From a checkpoint of a small segmentation model: 7.61M parameters, 64-pixel images.
Rows from block 10 of the encoder, named by matrix and row number. Rows with one number belong to one neuron. Each number is 128 + 32 x the weight over the matrix's rms, rounded and kept within 0 to 255. All counts start at 0. Numbers have three digits each.
# gate: MLP gate (encoder.blocks.10.mlp.gate.weight, 768x192), inputs 64-127
# fc1: MLP up (encoder.blocks.10.mlp.fc1.weight, 768x192), inputs 64-127
# fc2: MLP down (encoder.blocks.10.mlp.fc2.weight, 192x768, transposed), outputs 64-127
gate.655:148064094121159125118155112153144112129129114157121117168123111141131127098156135146158141138133138132150155143145136124133131112103123133175094129124089157120078117113147139125145168165106093
fc1.655:138148121137115097126140137147102140108142103099143111131132138135170103129152125165116147141121154142132140048146153135148116124164122135121138069110146097189085109128140142137106163097134137
fc2.655:130135145115066158102137147092148095117139109128092145127142143114126130154146160120144143164115139125133126111158096122078097089112145160106112141086096137113132122160152135112127126129132136
gate.656:107116128067139142140174156150174119066132101096152161118138146112141121108127100125100168133133151116131170089177130130155132149123113158120144109134067112126105099207105035130101066106066177
fc1.656:133137144138122102105092137101124127142112137148129099126151123137137127133117135127109134136147137140120134138108131128162140126113131110142137151091135128124118119112109148114130149125120117
fc2.656:117140144127109114124104136107135136138125133141134110126148135134134134123104117127112125129146143128120141129118131122148135138126128111146133140118123128118115108124109137115134150129112124
gate.657:119133109115121132124165144141101123136134099110122135138149148142153130145150118111169096115135092121112120106113126163172141118099130157118086143140162128146151133142109098165115125121124112
fc1.657:155105141123138134104160167168120092166156119170125141125196136118150157109178140133150154104113110118127160082123126153106118127123133169132109139138164094144135067125074085155109156132122115
fc2.657:088147138119119141102150086154100140149099116116115125129121100116172119063116101150103133122123179145117142152123148123168139150136152130108108104082101142144121119099109133119104149098100105
gate.658:093149143106127133139175111129099132097131139097131037130156167102124063097152084072072149167076145138153083082123167155093064094197127076145088062078158024130151133137116078136115058132127152
fc1.658:088174147062181101096153160246122137161119182126237045127141255043168151133142075128134149100099162113146091136166160068139142089171122111159063068130146104168153066074128142198082108076128128
fc2.658:108102171174169191106111118116177158168077080051226049146161246136096035123182137172116152105116184080175071131143150106094138125187114122066124118108211057120157080118147086185072053178128058
gate.659:099100141138098152154093121156141121142118129147132117122126153136099138116125132113120118144115135140131132128093125141105163119137136127130097157162114176100154139118138092113132152140132121
fc1.659:117124132151126150121127129140100158105139157117121165140120113120144140124126109148129121109114177129099134120132103112126136143151129130119155132103129139117115150105092149147145119150094101
fc2.659:110110144123120145132115128150146130113116105110141162137148126120143105168119115136126105163104139117104092119122101150127137115098155126128137121135112114137158100129119150129134082139106122
gate.660:108105128083154132143155144152170120082130103090164153111147135121142123119133116121108179134137153124126180096169144136157130158123124158125144112128068106124097092211115030112115093095081171
fc1.660:157120113109105144154139130143112155123142129121126147113130126146125144135137115113137143137152139140120124088158129133121147156119122133122103139141132159143121130146113123148114122106113136
fc2.660:137125120119136138143137134137109141120142132114115136110128121146119131135141118124129142133130134139135129104145128130126129130131111136122121135123139142141125132139128118130123116126125140
gate.661:213100163079095123157180153129122202144162170163154103096151105112104123111140118097118197130190149144198199176082107125160103160104131126099067154063143128130043150156109076150126075058070147
fc1.661:080189114133092086094196188152092137149062155172114055099091173094162053083140148106103086151157180182145174226100138152138096122046199059117133123085221121113078111208087125153079108089114189
fc2.661:112132164135155069116142102134142083084099086140081078101202156140106128125091161114105140187142174102103077163141206186137130200080183134084119134119187092084154123113163117161048195155095125
gate.662:116107108152147121136161136120166105119098125124108138159134101141103129113145120163114142119124175125119118129078157131129148117104127160147129121093146144123098132123122119140128107117096113
fc1.662:138102136138155163137139170147153137139086097125142106164098143094145127162116084132129149123120122117146113110067126145132107103116135122167143095122102107084128139149139137137134119099135105
fc2.662:149128141155122148124127105112094147109123081103122134150157107192152135140128113118121097139138124096111132107091136156157152151108152151179103108087098127135129181119143134140128146113127106
gate.663:160108149119094106147113098145146112135142110118091088140151112140112095158166123126098097131133100131122116095156147133157134153139120128103109136136172109149119108116132108134145122184118127
fc1.663:142111097103137100121122146166123104163137160123153154104120114115137142127106132112149130119129157160141172165085147139049150121139154099124141104120098138141118129080080132127144099115132166
fc2.663:109156136165138129135142149104125118098086155090130135118117125123096165128113147124139139126141158145134149110130109110149082142129112139164088098145146131134093103141165124116183126133121114
gate.664:203153201176140108087107125128108123170103179139232189085107157066173099116134111149121138090159126189159161155205186164160112165161126134084106129095127202132074090148119145131117105096171124
fc1.664:147057142126076108188009112068135119130158165102154126166199123169095119163061045029114131130103076160165092184122187222092131134204157062153079165088093200101202066123121191141195194113110103
fc2.664:044152098093186029155108134068163138075037209010131132181198184160154162122081024019115134133088127122119141177084224205089111133114125127122114103102207135170255075199139149140163142108084137
gate.665:116143126121107157108159126108112093146116129136104171125140104164125140127130125140141144102135184185130167155148112111118088114119160124114126127108130154111130141143114141126103107116125134
fc1.665:160092142123120176098112140117108103119122113119191141106153133170146139137110101109139098157159127156113169163116134153114119127082115136138129111124125104124136186149105134106136134168153124
fc2.665:195141144103121153101126139141161162162115113126168145097155134139118081126162155146076096170151114117150176107134127152151127128086117088133180126105142097161110172138060100114147134115126100
gate.666:153255158130184088133174143101126120170155120120145167084142074082114136120100168152098128114153167109159181185089154118128068144108198083203141136083066157129112147130116163181154131157148173
fc1.666:116136159066153149157166150098142126119111167146116192120155093076102085090151131153123175090082134129212211226070178130168090132097145088208109128043112162128112156131154190171117109132071140
fc2.666:125003102075136084122090105135152099133117175122115111115165157096046121052131103125156118147115144139121120167147141177086151151173139108111167165130120084101151133133150110055067131146109117
gate.667:149136121125140114120116107110139139152123139182106142121137143138146126128105131141130099123137126129111146180131130124175126104145140160117112114167098149107146148117146130107151157171114159
fc1.667:143141094088117142136144116100140165151111151117121082155133189103085171155124109168124100119109108145134151136091160144151193132109107151092099135119146186111129172128086083136126127117112113
fc2.667:162154153117137109130167117137133129117106150078077103109093114136143110076139091101116136151175124134110130098141180151144109175126106120151126147118072165155104137167121131102143144115078157
gate.668:124147149077136157169154134148151106094134184109147114159114089154149059111196107067117129214097137107160175147148119092088074135117101144107133148158097137133112139152129130087129071174141145
fc1.668:200130010041176181221255099255115020103241064095255247174000089000000051121200236214208102000100061038036069006247132000006156218079041205010180000255028016255173087255150082123033160124117200
fc2.668:189000051000255255074255201255141000099221106143255255148024105000000000205255195204127166144122167176064099086239064045000087107095000255000179000206117051255131179255136022169041000085112241
gate.669:123114142078146134133154151139161120085137113099159158119141143116141119114131104137104178130130148114128172102173138142140131146132113147119141116126075114132101107208111048127103081101088164
fc1.669:135132130124128123132140134128127127131144140132109128133139136119124126129134125133122122130129125130129123126143122124123130135137118132123123135129128125129116123128130130126126126117135131
fc2.669:132120133128132128121124124131128131117133136119122132132127139123114125132143125129125132130124120129124120127135128124112125138137125130112127132116139126135119132131132133134127121122134125
gate.670:120116133084147140134157153139169129082133105094156158121139138117141114114131106132099167135128148116130170097174136137142126150129114146128138111132077109131105111209110038116101076112087161
fc1.670:127125121131130140133130128139133126131130124131136130133123130114126124121139124141127120123119132128129119123132128128119119131137127127120128116142124125130129130132130119138136118132131132
fc2.670:121127125133141129130127118139123136127120129125122129135123132127116128121133130126130125125119122135136124125127124124118118132139126134128124124126128122130135137130132119133134122125129129
gate.671:137108163100120094125144119130102141118196114108119142115133111123110131157119134141140157136165113130134168143142136145111153142114100128074094119151066117102144125095084128135107109144123119
fc1.671:151163161131161122117145135133146093114130121122128099117142133103126161149090134096137123186126090078176121101119120138157149131101145086168119096159123120146082162142148110132139196151086166
fc2.671:097125142115111126073148142150070134097087129137145117123133075174120118166149109167130121130135136134119117135105107158099110112149115127115129103111187181163161150161126103137151136138107143
gate.672:119115137076148131137154147142163128085136107099161156122140143116138108117126105136101173139136147114132167101170139137141122144135113146124143116128078119134099110204115047124102075103088165
fc1.672:125120125122129121131139129128123124128132136132112124129138131123121125131123128136130126131119122132125118132129125122123124130132121132127126137126137134127122125129136124119126128120134139
fc2.672:124124126126136126129120122120126131118135126122126130133132137123117129133131124128128132122126116132124120131125126118126130136130121129128129121118136133136125125134139128120125125120133132
gate.673:097150114111090150137123131132150161143116139137130160112140137088122142102166110113148107098098110116127131171144131098122135159116119130162129156165129116127143121110106122130119142102106115
fc1.673:111131131118091190143086100129145140139150115164098128132085122088116186150162126101107140091136121114134117147135149166132099134081132152150144127155142134073108137100111104135149112094115143
fc2.673:115104141148104099123125153114150191092136148130125136157138105156111095091095131121170152152109153105128111158130163150121121088142097143125119163154170113101097083142121118147133121129107104
gate.674:132145133074152128141170105134170130146165157131129069161101174092160150114118161111144151133168133117128151095130121083113136166115126097126128147080109110089101084115140132120121164156129183
fc1.674:196129167120139122130144088133109113126141154067163142128129115184105147148110118113115099092177086130155107099079161098112056148097109167132149100101094123091085079144135061116110163211115152
fc2.674:154141165118088114152172096138121069129175110131113139119149125148108213188121159129143110117143117108072121064143150182167117174083152143198127101149101133142094077116121140130075181186141152
gate.675:094116112148151123122119145121131102111119141142136138154174178144117152145127126121112111116127151097121099100128116081140143158141087130123119126133135126120146117134087088132155123120087132
fc1.675:125117118131099124144121097146083103153125183125169101135093128113118112127156135066108104107114099145108144125155113110133166158120123142133113139088128100130091108117184089108152095096105127
fc2.675:135140126114139105121123131117141155154128133148088138087095112082148128175136115132107111122102101113119104130146135101098152176151112103151152150105118133130118142083135158133120140193120146
gate.676:113103136081148136132159161143173124070125102083158158123148144122147119109124105123100168139137152112121173097176134135168122149129117146121140119130074112128101095215108034124106085105073176
fc1.676:147134108098120145149138123138128148120134107121129143132120128139115133127137125131130133125142129123120124097154131118113132136139128143131110122160136136143124138147118130153116104111121119
fc2.676:141129114109139134139139131134119134119134121120128138128117124139118126137142125128130142130127127132130124112144125125114123122138127143125125130133137125145131149142138129142120104117129119
gate.677:133114153160146161140093103118100115131166129139183156113130141140116170158152137110141142134139137152094103121153132101147129091146095152150110117128135145164126113079166134096117098171094180
fc1.677:139135117153098112105151097161103164084089131130113148092134147158158091085132141150159120131109129101132105138139131129115123142130112102127132095082142116145114125091160181153116124117166115
fc2.677:135161164097204107123125162120132088122106133154104155092147136127126129139088136136145130160164111139094136102148131139094129118084114150092153133109112075093101125141123123124128141107135159
gate.678:121113136080152133132155147138167134079134104096158157117138134116147115116126104128102169141138146118126170096169138141143125145129119147129140120130078115132104103204111042123101075112093170
fc1.678:135133130126124137138126123130127131121125125124133132126122122126132124127123128128125127128133123125126131122131128130118127133126135130126129125133127129124127129130118128140132119131128125
fc2.678:128137128125127137130131126137117132123119128132118124132125120123133129126136127118138133133134132128138137115129119119122122127125137128134128128128129125114131137128123128131138128122126121
gate.679:130119115127136128117162159123119139119107106127132122118126138120113109120087147112110136151094148121131149153113142142118151157139135125111161163143142143124121117127122141133108117146116107
fc1.679:105125157132143132113131110105109126128131138135124118131144103129130137102116133107126116148152126147161138143139106097114132124148150109151141134130120103105168125124134154106117146127152147
fc2.679:172144129138103108106083094138117118109147139132137111145117116137131123116133113162113124100178155145138123100149168091095139155106154124148121121113118093162148137117059141138121119093126135
gate.680:117116135077150134134155152152173135080136102095152157114132142121143112121128093132098163134139148119126171095165134129149126153117109150119139108133081121132102104201114049129090085112083172
fc1.680:126136149126142140125135134131142128119124126127132136149119137106119118109125127138136126130114122123126113125148127138130120141145129146123123133122132130129128138121147104125131107136132128
fc2.680:125136141130146123133130133140127139121123120126128137142124131126113118113128128128130133121128116121141113121149124131132127142135129135122122122119131118135128148133141125120128122140136112
gate.681:117114133075141144146174155138177128071133098088160158116127138110148116108134098142094176138136155108137176098185132139154130148132113155122140109132071114133099114218110032127096066107080171
fc1.681:127124115119126161138154124146135121117131131127143131138101125114114119121136128153128119122113135106134120101143114124115120133135132150113124111150111124136125143142145117142118111136129123
fc2.681:141117120126141145130147124140121117125125131124130132127111117119111116124148143143129132132116124117137116114137120133117120123133127150114131120134131125146135146132141121136120110136138122
gate.682:126057088158090087096113091188143114100173156150107130121152153130167152094120133126129142130155177126098127101105124119148146130127119080148153113124127157108118159160096116123100137171149152
fc1.682:165077106120094114134125169179114119140095136184143081095200150140152080114186150153076093064137139167130118110124153096141160113107094119080135140132149140140115123101140134150131118122079153
fc2.682:130153106134130117135133146069120114161164133193129123172175186148135125144136170165135139121153145093107161163085132082144126171106124146136125149152135117113197089103160154101113091139105112
gate.683:126160120121115138129138144104138108156126102138110113136138140135123128115122141117151139111115146141148105123126108119109153102097104132135105159106093152149109162111122120114152165109134127
fc1.683:117115115182112105112123081134124102150123121092123088137118086115145147142065132098112140141118107133147073118099121118079130142106111094132095090108080148112137085111156130107165107157170147
fc2.683:139121128138154155130142170158088131154104132126125150103131132133124110128115095095108112136164104123151146137091142125134102142137174138123109159110095103115153088123128072146115130108127150
gate.684:120118137077148137131163149138160127082142111102160155120138135119141114119134103134104172133138147114132171101169140139147126145129115148125139121132079117134104106202108046123101080099093168
fc1.684:122132124138122136122113129127131126126118112126135131122121127132139133126125127124131134132125124127127139129118129129122129126124132129134125116126123126125130132128128133130128127140121122
fc2.684:128129121133116130129128143132136122140121129135129126117129121131142128127117125125130126130129134122127135130127130132128134119118139128130121131134120124117129127126125130132126133139124127
gate.685:123151119115144127128141128133149105164123167131128147128119111140113132139102108147115131120147116122127143113134132135151138130114124153116151117092097148151115139125088144135151158126115110
fc1.685:111126136133123108105116144163125114108111124094141082122151139090111118092173125117162178167124115127103173142119129131121105126163167107139114134120136131164132152105133119131158073137120128
fc2.685:111126106097104153123124133161135105140126116126123091133115121138098121114152134140124095104116145137125134125114106121109166106116143115119129127131132175104122146123130162140160173122078123
gate.686:116128103111159140170127087104130128146142149119153138111143111131110130129116124105147091134119122118168129103139171113146134131147130120127132110112153123115111129118115105120146094100113154
fc1.686:135149152124116188135113125146123125105148152150100110174118141117139138090143127133082113125118099116141116176099151092132117161152118136096095131119155133135111107095137106114107151133076118
fc2.686:147146114115134150094113133122121130144122111137121125112132105130103110142121137126152145135126132129148162139118119080139142124132144164155110137119120125116113112126113107178132147171134117
gate.687:115140136130137148110133169146122167157124144117144094106120168137133138106083189110111090124135093134125123154159112157083145108118141106099146111171124133183144122103095131106114101169124119
fc1.687:164120139112118117138141139124132151119119136087098107119160159131120105106099156134077158191148157155121199102134171186162076082100159096136118142135170125179165146135124149131139075165085107
fc2.687:143130157150103088119113137144094128118170155166142117079158139159188087146123086131117137104134107079139190107101132105100186156118126129113137129136095097142142088158128113101137128098138136
gate.688:133133130138108135099150137122123151150190130145128126131130125128124135121130123126114141116148139128139118153127115101135142148094147117095130098131155134179128102129096139095096115122118140
fc1.688:184085115130112150119132153170090123125142117110147115138121144134130105149145129114121126147110157080131136103109097166143118099111151163148118123120140107121134104115128149107114124158144159
fc2.688:155180120134111110138120157130114158127093141096145136138133115157125102120092102144134122143109138130151116151091098137125103116118154098118138124153142136106132123119147126111153132160120089
gate.689:128120090157123112141138108181110117136137106156122112129111121117176121103091155134132122124142169156107122128141126108167125115113113137117141131117132120127128116152117144136138135134126136
fc1.689:142137129105112133140106117117155092143158129091155094118118156086103130161139137103108105149096144126155138096129138131110126100150117131111141100133153078142145133124145101123114117127127132
fc2.689:126127123127136143164129088106117078172159119121124090116117124116139143158142102123125107137102118098122137117112119162125128120124147136094099129135090100171141141138146103163139137140163140
gate.690:129086154134072133157111151175129121097172110136118147103141091151078091158129135160121142147145141137118136109138117117126131105094161116185131155128160149169100131123133159137150157128134116
fc1.690:113117115112131110117164110117076140112152126130109132142157129073131138097101121128130153101141178084109130147134144073070155133141125126135097114126127176141109126103127107110135164172162128
fc2.690:106126156116106123098174107102146097104135135086128128081141111132103116115140134152102108116165145125137149118132106090104090100193130147127128118120105132146164145144129144130130133107113177
gate.691:117115141076150142129163152138169129079144114094154156113135150119140110117131106131101177130137144119136167107180133137153129147120102150122148115131089107135101102207106047116090080106093159
fc1.691:137146127133129129130110121126116129122112106108135127126130120140150134122128131119124136126125129120133142124118136140120134130130140122120128117137124117122129127129112137140129126140125119
fc2.691:138136128130120124132123132124129126127115134123129136131132114132152138121123117123130133133123135127123141129125126142131124126124144126120129136129121126117122129127118135131134127129122126
gate.692:133088140124137102148155131143169141111113120167094142142160111089111142132111108120114131138152129154126152127090160135086132161164133149110129160107120170120115100076129105137128152101124095
fc1.692:136190146121120151135145138120114096138087123182109143113112139136127176143104165124128107122166174122125132150093138099141140154104163123128142118117126151116104175101127131142081162106094127
fc2.692:137113144104172135117086125131139094170117147090133121175126122093131162160122089122138155134125097147113116140115150138113143153122112104135115152114115132101093116098134090135136146094143152
gate.693:147101136132106126162121044089077171136137124108086092125114139143094130119106114178198138102173124118129142098149170138136152132098114146122146109119167126129127119167108142082121114111126110
fc1.693:121107070158110130174131109146127149133160141126145211116125145167163132120159114157159130163137107090092122148115108134204124180140125111215192131112127124153106094086168114145142118150158148
fc2.693:167124069119088107152113091108103163174166091151144177153116146085141089165143141108156131196170124080082104125127145120133124132180117144178124159125129161165081095192085080115104177136130105
gate.694:128137150156099119141137128131097105139129121141120095130155131121122103147117127102150144131138075110094176145136099141146136126116125139126126153104143118130158161167145115157109123140116135
fc1.694:117143094141116146111149107112152135099147073110090144154158060112120108122139096089136140059106118134134094108146083107158109134129120093099146101122152117114171168098106093105123182159143154
fc2.694:147120102119142156136092157142099158111118130139148124122151128121128101131134120128151127116133118159105140140111108153152112120121140137104116100151148146103133166115123147126153098155146128
gate.695:097130139159116129129136097128115156121111126120106107155129160125153149144127146120140120150142107109134132148143120139093106130145121103148122143143119113117131102141147100150135121118127119
fc1.695:116103147115150101099123116129102096099136110161093139105175120145122143112132102108130117108122110144158086093112113142163155192090095125145147155127141119109137097105112090103131136115126129
fc2.695:096153123115115120149144099122120127096137134095156133139177140140110109121111083172112153132104167109109093152145134127146146146122106108114113166126168178137094132121126158123156110138136134
gate.696:147121122105106081117123130114093093156153116127149136098146125145130139125138116122115116150147120136166122136086124148119125117109123115098169118139147132123142097106118095079146138136125106
fc1.696:141119167115104155127105093153136111171117118152126126173151132165140085146118130091104147135111087096144117102130147150149113143155134123125119131136084137144096117138114097116164092114161136
fc2.696:120130141103119163095124098124136091146141115122177134111090154090144144160139157120127136145106138111132111109132146145126163138121130098068144146129139123142108128104133117159152116116126144
gate.697:145096093140122147136129098117124166103128135128118108140141144137125135137147164095130121150128129124108145167140110124132147115136154129082120130123142122116128107116094117150115103117125147
fc1.697:118125147147098158136149095133123113115145126139108137113168147166132097121144103165125100130121111080114123144103119110164103118125116133145125145121105141132131090094157161098157152122130132
fc2.697:108112131153108180134137143154116141117130107144126149138127110136115131138168108151113156118137102144097097136151104131117109123126147159132134157140138132119120116177110167167093093121151156
gate.698:122116126078161138128165150134171139085136108080164156110133144117136126114125121131103170143137151124126169099168142131149121151122115150128144114137073105121106102206115035124102063096082168
fc1.698:110128119142148117125114124114125123133137146134123123141126135120109130119139135139120128120110133111132121134111134115128124109124128124121143107127116115124127126119124131125138133125140139
fc2.698:119119113129127123133124126132135119115127131133130134129132136114117124125134137135122125122116120116124121133124133124120122119119129126130140121129129123132131121126114130139131129118136129
gate.699:118118135084147132131153150139168128078137106096157154118142138115140114119128103129103166140133145117130167100169138140142123145125114146130142119133077115130106102205113047124102077111089162
fc1.699:138128126125126131127132118131129131127131123127134127129123132126133127135129129130128129124124131128119135123126130129128125128129133133121122129125128122132131133127123129128125121119129136
fc2.699:142122129122123123126125121132136136128131131127136133131127132130130121122127119129126120123127126133118129126132132139127124122135135129132127124136134124128122138133127132129127124128124117
gate.700:167071108092149150122095140120141134095109108106108121153112126126125119113117107107105103129136161125114126123107151128163138150137125107168152139111155118094134132105121098124104118092102108
fc1.700:126135130145115133102113130138118109101151150091097151125148129150094151090184110114133123124149092131161124135111147140096120149129108100093106129115142135166138134150140134169146146193141148
fc2.700:088106152120108130108153140149111139131121113147141139141140121124116142110141114152129105115161110142132126091117129102138120152138135139140155116135162121104129114118142158111132108084143119
gate.701:096170137103140137166125124085169129151123077129140152155132122140114106164080110164110136114128138143094160148087139132088063126109142122135150100146082153075121112087135153121147149169184111
fc1.701:133121097159145100115130159162088104146117172119120122130142159109182150085172099106188120136110111111110128097131154156090202136142130155141075134184148078157148109110160102108087091112094106
fc2.701:104144125178073151137117131117093119130101134102152129143077160149146176129127189129106090152125124152119130098195097106103131142168136083146074121127143125137147153138180132176096101121147156
gate.702:120080121130110130113121106138104136150109122122164152136163150121136097121127121154134132138118129138139090119134133153139132138122122115140120097109133140182128139119135120118097143106124149
fc1.702:108111118126117123109147092141111127146141150114121179163095109145134149107114149116148145102083100127149113031159129123092123136118097123130165134121150081164122144181133116105117125130132132
fc2.702:124114089099129138176162159121146167151136103121122083163087136131139090058152103142115117120106127124116092124134131163126143132123119144111157123122093115146135114144099129095097108123091097
gate.703:111138153164101135118112134132157134167121136130132106102115121142167087147085093169108111115126064108143107115157067136088107154157140132145108098183085123127110144101101133121151168143118110
fc1.703:106134145127116097164080126117114192094157158093148144131118089172106099150141095115132143131121136139122119124176110127139146146135136129134151168157106149114111099116073159197114109156177076
fc2.703:095136108105116126124132096128144156092100175112123118132152133155118169135138112167109106128171146162134107105089162118146122150111108151166110141119156140129114133182119123160114121145114137
gate.704:125112137088145133132157147141168124079134106095157156120138139117141117119128103132099168143133146119127167102173136143141125146125118148124144123129081111132107105203116047123100080110089161
fc1.704:125121125128126130124136128135134124128127126131130122130129121129131135128129126132126135127122135129127130129121127124132126119131133126131127132121131133126128126128133130126121134132129129
fc2.704:133125128136120125131128127136138127118130129128134127130135124125129134120129122135124140128123129124122123129132134131133118117137134126124126125122130130134123127130129138126125125134133125
gate.705:122117135078145137136161150138165126081136108098160160119142135115140115119131106133104167138136151114128170100173137138145127145126112148123143117131075115133103104203106049123101080105089165
fc1.705:138127126118127132134139129130129129132135136130127132136133130123122124130136129134124123129131134123123118131144124131129119129128123131122131125136126128137127127131132131135127128120135130
fc2.705:129130131122135124130136115123118132123132128123122126132118137132118129128140129129133122129130130138133121125134126126121121137143128137122131124128136133138128134130130125132126128126119124
gate.706:119118132071146136136153149141169123080137108095164162117138129114141114120138099132104169132136148119126167096161139139150123145129117146125139118125073113129106094204110041118095078104098161
fc1.706:107130128128146114119130128125127119127125132127122124136130137109119122121129121135135127119120125130139126125121121132126124128129115132131142126126132124134122131113138123133129115137129125
fc2.706:119128122122142123123125130133127123117126126120121139135125136120114124128131127123123123127120121127137121124124122127126126143129122125133129120129136130129128129127128125133127122121134119
gate.707:124105154081151145136183132138189133078149099107154150115143132110133122122118091127097156137146145134122156123168129138145140149130109172133141115121070104124108100207114028108105063095063190
fc1.707:133098131137119106154111153111097130128126141136140132126144116158143121118130104112134163143096107123149132169098132125123102098146136101153098118124128146135152143136118136114140147126133117
fc2.707:126113122124131125149124137109113128123119135124130131125143117145152135123126114121131141126104116129138123148106138131114123109133137115146117126133118136134153129132122135128135140118131132
gate.708:113147141099134113100099109134121116134100123118122148127113143134152130111097129112118114155132127156124133141159151120092138123141130130172131130129097169111146123095130117140138145146137154
fc1.708:130145106120128130136117132128137113149161135147115152150116125115128194102139145119143095150166106129143097133103107149140166123128138140140107138141121129104144108130118114094130121103119122
fc2.708:091114125121125126132153145179135137149080110100138140143103099125105159146117145126153131124100126178107134135128103150132131084146173131098138156140129143112134107133096142133147119102130110
gate.709:116113134077147135132161149139172127079138107098156159122142140118139120121127106129102166138134147118127172094169139132146129143130120146119144116131069104126105103209107044125098073106079167
fc1.709:121123138135128124116128130120118127120120133126120124138134126128130124120124135124126133128126136125130132148130126125143127130118136125141134141103137133114139123126130126118130135124144120
fc2.709:123128128136113139129124133110128117133134130126136126128140129124138129128122128128126130129134136126123132142127129131141133128119136120138131132118124133125133115126130126124131139124135135
gate.710:143126107137099102150168153140130121101143118097129116150154116092131149128131117115129170165115118116158113149131143134082126149124115099156155143123150131149113166128131106107102151127155163
fc1.710:142092118160103126143207161178148143067129091091116155164121146119147119090147127133100136155151165175131125105131145182133124110175110083141125147111132094145127174109132113109137153155141151
fc2.710:103057152134151144134170119148113088144110117099144172108127131123084101122113123148118139168148126121150120187141118164126107121137118088077142145092136142122155097157127094130098104167154087
gate.711:115110123125154137137123152167100106163089149136137159139156137129141144149177096125138121102111155133109111111113148100112170156104130138120125161131150150104103119112123122117119154122122126
fc1.711:125164133099151155141152133160090106137152140119131140111075133161139133130081116183085127121121138121131161142148118114127140154127144160160142131118154151130146153131089157132180102128148073
fc2.711:119141117108156148137112150168121125118104124129130120114146128122113149117115126111134143174160165096120107148150139125164116117118161139122111086126138118100160115125112141128132137132152092
gate.712:116116126079150135138162144143169129090135105093156156119138140118137119118127109140100178142136159119121155100168137135150127145125119152130142124131081115124099097213107037121096072110082162
fc1.712:123126136127148123125133136124129130133140131131146136138123136116109122129128134127126124114128129115133122119123126117129115113114135133136133103140110106137122119123134126135133118133143122
fc2.712:131120127127138129122130139138131119119133129117139143131131130116114118126138130126129135135117123118130123112131128126126118118120129139129130121129124112138133122129134120139126115126141122
gate.713:100126130152130129093090122144133122158157130116119085115164130128159160115127116120138114144135141098130122078116125109145169126146131130088135116113121083135090125084161109116166126138145145
fc1.713:099130126098119144158167078143162110113088103076139111141084141137126148126134101113130134111080127174127112101114118128128101159135135104120139123142152148120154122115141125111157111112089124
fc2.713:126159122122133148105125089117102118130151091114110130119124126090144160137127122128148109145088109111109124138116111116114146128162121105101136152119125106146165142100145153139105120106092141
gate.714:136147078143102085116111116094153128109164160106201161206114128126100156157102115121074108121098102142120074106151120135115156118098083122145136116150119147135077116142060132135139200141152123
fc1.714:100142074141136116164128131137174090117150170058145134138187168147130100154129164124080127187092083108120083123098161161161121161088167158194162174134202159167096103213151093135096141131105117
fc2.714:123151113111138174158168193114153138165146082061113170109192099067109182082127115160185123131125123118099104051112128152158123099084127127156170100165166106069130115143176126092140070074123128
gate.715:117119136087149136130154150142169128076135106097155155118140136117141113119128104136102168134136144116127169099167138139142125150127118144127142117132078117128106100206113044122098083114093163
fc1.715:128135127131125122129122123120128126132125129123126127127120128128131133137124124120128136128121122139126131127127132127122134125128122129127127133125130129131127134125123132128123128119118129
fc2.715:131132130127116126132135129131133129143126133126131123130132122126135117136124123128133127121134123136125135126116127131127130121122126126132127131132129125120116129133122133129118134122128123
gate.716:153127117123128120160124084102179093148153110165129134113117153100134134135165137142143110129148114150111121109147151128090170119130116149143120104141130113154135147085114115114101099143129175
fc1.716:128115172128149145099167117105153114114099141106141120109115182139110118150153105133137102120104126137132151112139071124153179125115139158133126090157135140125137105113136133118139131069102138
fc2.716:101101120126135123113137117154139123097158135122130085146123149138127175120158114127130138107127121079111148104104114156123151113120102129160133152135137121110160154140134148132135145130131157
gate.717:200135165136107109157126114146116089102154106155110148139140098169136125166111144124147157118144102097133105089115113153142169156107136095112125151083124101141145160178107109137073102096128146
fc1.717:113146174100153078158115128132099150184151153123107084139149168128104093130089123126120094143129134142186162129130139136166141125099140132200096159160115164099140090105189162085129119164084102
fc2.717:125163138131116155117122132137085153122144070154115096179161123126151149101065169106127094186090147128105079090137133076110144137155109166087127158102137119097109145139111116095076156063105138
gate.718:131113120152105094136108155162143155118143136126102098141139113090132145096140093154133115148161166133145121114105106110102114115101096163161125108142120161140152159111129120112140129125118113
fc1.718:086072112153104161095080145132121129133107115141148162136121144149120183116171124124123103148093124106101154149094103109166127125105101148127119176125131162131171118153133124094088160165125114
fc2.718:101119098166132124137123119147129177148100048123116107185147160130129140142167136133164152112148124124132121111117144089105142086134109121106121177124126123144147104099153173132157143156145099
gate.719:121113132082145138136161149136166124078137107090163154117140135114142118120128104132101167137134147114129169108171135140144127147123121145122148112132077110132110100204107046126103077109090166
fc1.719:127123127129128123122132129128128127129129132134124126134131126128121129143129132130130124127131128129131126131119122121129132125120126121124134134135126130127128122128126131124126132128132125
fc2.719:122117131125128124117125127131132127123132127128125131133131127122130131136129127126133136131126124127134126131118130118127127131129129117126128130123129131132132116131122132123131132118131126